Rows from block 5 of a small image classifier, named by matrix and row number. Rows with one number belong to one neuron. Each number is 128 + 24 x the weight over its row's rms, rounded and kept within 0 to 255. All counts start at 0. Numbers have three digits each.
After each neuron's rows are labels from the 100 images, of 14976, where the neuron reaches its highest value: "strongest on" is what is common among them. Only what is clearly more common there than usual is listed. The data: rosettes with rotational symmetry.
# fc1: MLP up (model.blocks.5.mlp.fc1.weight, 768x192), inputs 0-191
# fc2: MLP down (model.blocks.5.mlp.fc2.weight, 192x768, transposed), outputs 0-191

fc1.13:162121142149126079136113120145115154143176103182108090145102130158145187141135123184119141160141120115114113146116169174161149135077112116105122129105120106150115115139128107130093145117121118171125150124135144156135106174109108122135097109151114099129137115152125109147146126120107140102103143098089108131169085138080078144182112101148124140129105107189093122122117135129132119094121101095108121089147107107168161106108118142147146133092124108138124149137092147171176118111103122124134114114114140115129132148112143144130138122137166155168119110135069123065162136135132108123
fc2.13:100109102138107143094118141093123107101125124049130157144134101114141107118128109183146083115130117138118133083135097106093125134139156109114135128127105157142131112158144171107188155126093139078131117154157122088108142103136117134120173127123122142155105140083149155085143149159139106165164135163130163155101153105164136141098144108124117101132171141091157140154154108143123136152139141148152130133150122129076124162150123146144116115129147176135113123121147118108072149121143104145115121161118121102098137115104090107113124086114082121106149166140193143166133113129130144124
strongest on: grey

fc1.117:107072106139112102136135184120108105133075145134159136097149155114121126134126124129112184137133160163130120131145118119116149127147130160097114089143152118131154162103147120096113176145153164176119153107102131102121145147104165182145159141149151135142180138139136125152142144106099143132156096094146127099122152115122140095141128155128146106138120182162141105129141127124098120156145129135127177147129100131130137094149119122159130167145133099117118127060112103149137153129177145127147132103104093140145126096151120137162127187140136149103173131122096106080106131091113079107
fc2.117:119160134128142111142107115140170181139102117122132140133142111152125125114150154034145092124139077140152133095116136133130106125107127121145123150118130146105138083181127121138156108104116095051139117150135115169126135110139101089118119120133124125143108123158118142095094131149168117145134164169162129159128141144157098160091116132095115130110129119086115158085138115126155127122135135143134107123109166105105119173111177121141138137102122160179151148154134147143132081116099100117120143142174124110086138145122095153117140099123107108138081128144186144167148150156150137114
strongest on: warm; vivid

fc1.134:135088146127121091105132170133115135152123114180123099129151139119129151111122094166154146138159153150153110124138129146133155127103114138124094080122111108122145152140119105068131118120144164123133121116102164121117162147139153163125098095159127136133147132150132131112096136081118119105136134075131096101172123144112115104152117151110136132148098098149091126125113116138110153169094106104125151132131087085144178093160127094152137148119144101152134114067086096164154119101129173132180125101109104118089147121134153133162153164140145130138157119131094090060110144157152136120
fc2.134:110115102060129162118162136084134135100099134135120141129113149126106087095112147204129100129126121098151151117117132099137103114165089131091128085149133124153135137092144120145088126185113123115149122136120139090147130135141138133110134116134150129132126099115113127133137127130098121115102132149102159142089166101137189114118110089140133125122132130085136137159149165108100136100116101127082137143165168157148092100139131155095120116146098090077106157114139107103111158101179092162149169139131100162163098109143150136129135125107108173117120174138122141119107155136129110166
strongest on: warm

fc1.728:113133132145148089162111180119157132182135091159143100101136157109151145134156090213135169148155100140141143134161136155120097137131146132135116139120109119127132149116131135154145188080168158137086140128102107132114132152141145119134151123158109159130159118119164141112141119156139143098079113102132122110145123139100103120131113115105165100149099155134127130105148133154138110120160136123111115145115142087116118084096124118111150168094108094158121141101067136133125140132148144120167170163124124121114165099146070162136125088144124167140109130120122100076129091093135127126
fc2.728:125099131132130141090119172093103114121169169087102143128105122113165146161130132222146103141171140145111121115147091148114161116127138117096121079103126151157118122128130147076151127157117162122146082113144158119076151158138148193072115103130144136110121129112076161102156147124125075113134136135128129141121130111139147125126138107104130141107124108102087162162092166156126178112093132135123149124143118124129150128141071128127136137143141132133099135105090080115134133108133150111165113129104125127120110118138122129148147133115144169129135146184119136098150145150145157148
strongest on: vivid; three-fold

fc1.739:131110098145102132126113188138121107159100126126136086149132118127111193122148086181138148159133148128139113159130124140119141111124135135135116141130118139123137180121102129111125140120096153161093142098117114106149178145158158157143147124116140099134137154159154110115144131121124150080123106094146144092174102127135136098152174113131163135102140162191112100130131116149107117149160106112129151135134095082104171116156120090155123165143156124127102136103054132183156151138106141142158141107107120125120152109148132131135129141131135113125139131132071082060137110095102127137
fc2.739:154111152131098134066131092123079098103162160142113128136138089124108136133110150102183085136167115150089077109098137099130159142101132123104112121115160147122081102168150114088116091152110124129166114136175133115122137123113101159116124127139138097137075167167099150160120106090111126142176135132150109133150114103133125149130143140152121155109116085142106161118094135106116161161085090139161156123145107133147164161148113115147130107137166159142117137143144112148142150085089115114108086117106141132132109161116164111152147128119137108114158135163107141156119168151120143137
strongest on: warm; vivid

fc1.309:157110138149092113089142167136075116120166127163104085126139116124143153131099102166163106144153135162083102140130108144141145128102148153107111108114113114120097167137106104064115104133107174134154111085152148123108161136144145157124091120142130109151102164145111142118117118090095120120142137105135099099161083144096124122161128123147109155126107068152127147133099114140108155142122112105142148115157088109142166116156086100140127142140159134158085101081079100160157124109116140129169086126100138122089125137147170112151148124142149125135161128132096091093121122122133141119
fc2.309:110138107070132162129140102115119125106098145122131164125127120140096091113109170076148112075116113111123139100134133088118107119157110148108152115172175119122146120107154119157090110172157071129155139165129130145140109095093133113143113169127144123123126131114113142181115121122100143165153112156138183125058157124139171118133108135136132091134133115110147168115143132095110127120114129155123156157133148180153089124142135161124137102155102147090167131153197137089132140123165105094104128114139140138149102151138127103120151152105101129101141143149141150162106151142116108130
strongest on: warm

fc1.369:153129122150103120100094115145103111154174110158109143139141094140156172141157122152157109120193088139123115118127161172131103109107172132099137150117096120093095135154111121135094139099137106149162154140153115113130118122134113109153150138118088105160077133151115144148111110161102139132135126110123115119166092167102070143137134104113139131130142096144130144106128135127141136102218110112133127083153146097149119140101108115166160127089146124180074138142117125142132134107100107094126104170117150099115141159105116149106158084152143113109120159123141130125151102086111144128
fc2.369:110157105148108176142107093138157120140101128102159119124128110114101143078158121148089122115098079111144120133127112153115143131133170103125145186119103124113128117147101132159159144089079100083121140120146089096129128121145124098134160128109097125145100149125144116105126095182174169134156134157136143146127124090128109137096157109118124140098169145110127088126126125128145099120142116120153102099098140117083097156120166136131131118102123148151138129156127165123119159131108071158088152129158163124120150117111087145088104094136093118111135158090178122170142113126145164163
strongest on: grey; three-fold

fc1.546:100099096137132078119154175094126149129089070163103138140155125168101121092125085140167110128158121141142147094164147116134110112129116138125126103158109117128167166123144129097126140151154122137128115154122126145141160116135157167124145151174116143129146163137155169105093126102126149126128117104132155103137147129182138112176117157131179085110101161146122159118143096137088163168133144156126195141151133078114115091154132116125134117127113127139124149086132111108122147127160127136199132147129099139100137134127093106148148134086101134105134134153116129093105115174140127110
fc2.546:164159136136084149160113132132142118131141130133142105107098118100149129127151151049086162126131096100153126153097134142145149127129144099122108186106159126110128129144116119174113158066107089133112160142122120110095109160149129104138146090109122110138126085183142091122143119178139122109112148152125110163146105122094124130113129081114111162135143153130123093083126153105141083059150111100112059133097133119117117136091143134129127140119108107140114141141138146170136136157096122117125121134153137135128140114136140184119073099164132153143107143092135105115116123106136108134
strongest on: vivid

fc1.766:123151121138116139158123165141127132140142103160099102108119147115113131119130064197128141139122152126096148128157101174109104147131122121163154123123095115132145160091077100127119107122148147113090148075145138174110118147170178119145110140112108149114180131126132121092079126102146135115074112107140140122128103176076124112135143116124144160137105088146123131161119100174133131119145143141127148117106119098130113098168157122101119155145117115127126096111070154134155108171141184140141114128159092152083115101153170148146108136139134129116120123111122090109138103166144119126
fc2.766:151119117128130126108095141094116140105131122130132102133098124159118110162134149255125125158144124128137138126110151064150113111119101115117144134126146147127132118142178165101095145143120129157108127170144145119136143107121103140136156116158148098125108124168166104107158140113099130112137113114135154145133125124131134134105137083114120124139145133175128118114160112153082140113108101138090144181145173124114137086136121158149115150148146129110107160117134130162101131117128111110144122117105126130100097115128100132132133132116106160130106162119107116073135143127079129159
strongest on: warm

fc1.1:109104102152107131123134179115122126187125103156093128154109128132126176126158061186147145139144139111162139105157136141112117095125101114117128127136083131141155162116123131112121149116133133153106138137135142131119147169161151141111135132127117102126142139143137148107126138132141122103105113108134147119154120167118128102146155067115168126113125146163079110134139139166130128110161125126088151117127138062126120103130123109151168162093118112120118181102098148154132123132131139120215140102130105110126159096117127148131162110105124148126113148154112105042151100100126170158
fc2.1:111127140142177123150141178119128150145131102144112113125119173153128114154129117255135137134130134138137165099148128130137097149141091153130126103131125135141134133117150157117139134160155179135090121133147151154134115150152149131110133123142144168078138106124101115075094167114122114104083123129133132138104138142140127109083117132102129119151111143103136145152151106160120128128120171129092122163132140112115133089130132123082123154123109101131136130094104137138097131167173177124160143152140097139110120088145105163170096113096131154132078108153125122090113119143158123116
strongest on: vivid; three-fold

fc1.427:144097121136104171078066114167118121122161120119117106134102095121084141122146126140129138103129137084128122119124095155118137159127089065131159151100114107114133112136074131127130114110125091114118162121173167144124099141116155091158121114075124112132120142142133111118114118117152125157138121150149141165110088145103117115119194096100090172162159090140122096151107132165163143139101116104110160097128134109123146127175164138141129137138107153141152103154127158158147117124093132115114107092171149126108097144134148142130142137177105143114105168093134089137144129160135162148
fc2.427:161183151132153087114164125154131125126161154146066140113140125126179130170116128196150091133108132196117128140121134120134089125115155158140108115143133125115101116135113113136107118138110168131137120093141148158088121119128113158140093180152131159099091122115090158159089130094123110124115124084140100103139109160102111131139086175139119121107069079124137175125123133111128159115138131155146100121123093142159127141112085124118121115142175121110080093126089104116121114120128155119124117133089128177119121139142121121123118128132154103149145080160110155142133109151135119135
strongest on: grey; dark

fc1.755:087103110189136099152147180101120151151121088114151145135153160147103111102097099125151127124145156143104158111179126127111103125141130148155130106145120134129157192120138158108162135143170151112109130142096112127131153104112157147121157147146126145118157137095199152097121168125113121161120121113123139109111168142168136109119122146134189090115131164115133138119149082160104155166126163169131154146142139100086107101154126115115132141127101131131128137089126127093094120130172137162185114157144077125120132112139112074126136159091117136113130130120149131114117135159134111106
fc2.755:150173140126115138157159141126146130142145125166133135117121123133150127139135132020101124086134092132140129125125174128141123109137150155115113144146172117113109144137142109183085112110126072120134164160144110129112112178142142115138104118136155090138127096192107122140111122151115134105127154124114108136128104132072146116149094104132150134113124127122148138070134146108123102050128096107107101138116136109160106125077135135136162134111099087117108173133160161157155103133121113123149116158152121134154132119129135184116134115128165139132116128111127119087099152135147084132
strongest on: vivid

fc1.317:105084153133104124110085195130109119127158131122134092123119152101156147117110113172139157196148164120122130140136096134110145163130117093134143125109120161133141152116124167064141172105138179131085130108146149106124138142136133125137163099125131145126139124132138104099181144127103134103122101116155119129150134095162127141110161095109124139152130142174124098135126138183137108153121139118112125140171093119094172106135113082115108183144165133128121119107046118157108160133127136149152133143114113138120133092146140137141110088138116173112124138124106085120128119086097137131
fc2.317:175156106110077138155111137123134115099086142107178112100117077115105109102179147132084138141104075073141084169089109112142139121126129117128112188131153118130133141124127118138113136085068139115105141106126117130136121103121122095156129096120139130178128136135118093140154111145159125126149144170131156141123133095145150131137135112123120179118165151137155119122150134127129070130150113077125088144103147136115114127118178141137096149168138153123127125123114128147139142134122060108128140086133157130125116133148094136154101081158093112156142162089147105140117136128102127113
strongest on: warm

fc1.587:126102153132103096107123148161113111141129121158123090132151127131128169104142097165175148168152146138134097154131142140139135157101120111110115107123119127128142146109114104065134157121129159123145097109101143129135159150124127168123096134172113125132110166164105128132120107088118145100139098080152118103177088117103103152157142157120131161132072094170067116121083120144096127168127102121143160113115090087151174122147116102132114133133164124148133113108089107155162142127104155113159127076094149145089138134133155109150140160130154138126149090162084120104144136133117131156
fc2.587:162169121057152120112144116119163154092118125147130114129123113170127103109136157190089114109090090110145131159103159120174128128114137129090144147167149098094147145088139097168051149154111071152119146152163146127167105106118131089162144135140152152109110099136108106162099112146104140129137151145118152131114129124126155138147108127146126133099115134120146128100147132100101117097127123127128113143123154133155092102109140174099111105140095132122154118151149102124159177122128106088125171112150148168137092156142111136140098145139117144134135122106113141127103114163127094177
strongest on: vivid

fc1.685:075117124164124121132095154124131118152109128101141113142123148134090162125143118147127164203137159131114138146134134114105142168129125098104176127144132156169135167090140158082144172161136171135117123111117114132169136154076121155125167165156144134121147160113134107134173138131125149151144078111130158122145124095141132146118151136124160100105129185179090100133117124145112081146160116158144151145108122135112131106135127109107125172138155163109178132122101159140122160143129115112137141126094147135140143087151099085125112156108139152120135092151098135110153107141072110130
fc2.685:142121133099155123121126118131156168119115142127117145111136104137143097139155152103145091102142077127163132088108113106150126120128113114134082127130133133095135077182142114130132120132102093072126104154140163158104131109164114111129113105147140124133123111165106137113074140122153096129128164181167117170109148163143135168079116115103091121124136111055126155074150135115141158126142137120112129131142174115117128159142167135137114125138135136157133131145146098142104072092100123099119131120162127145109116142132091165133150098134078133143097161151180125153099125149163154106
strongest on: warm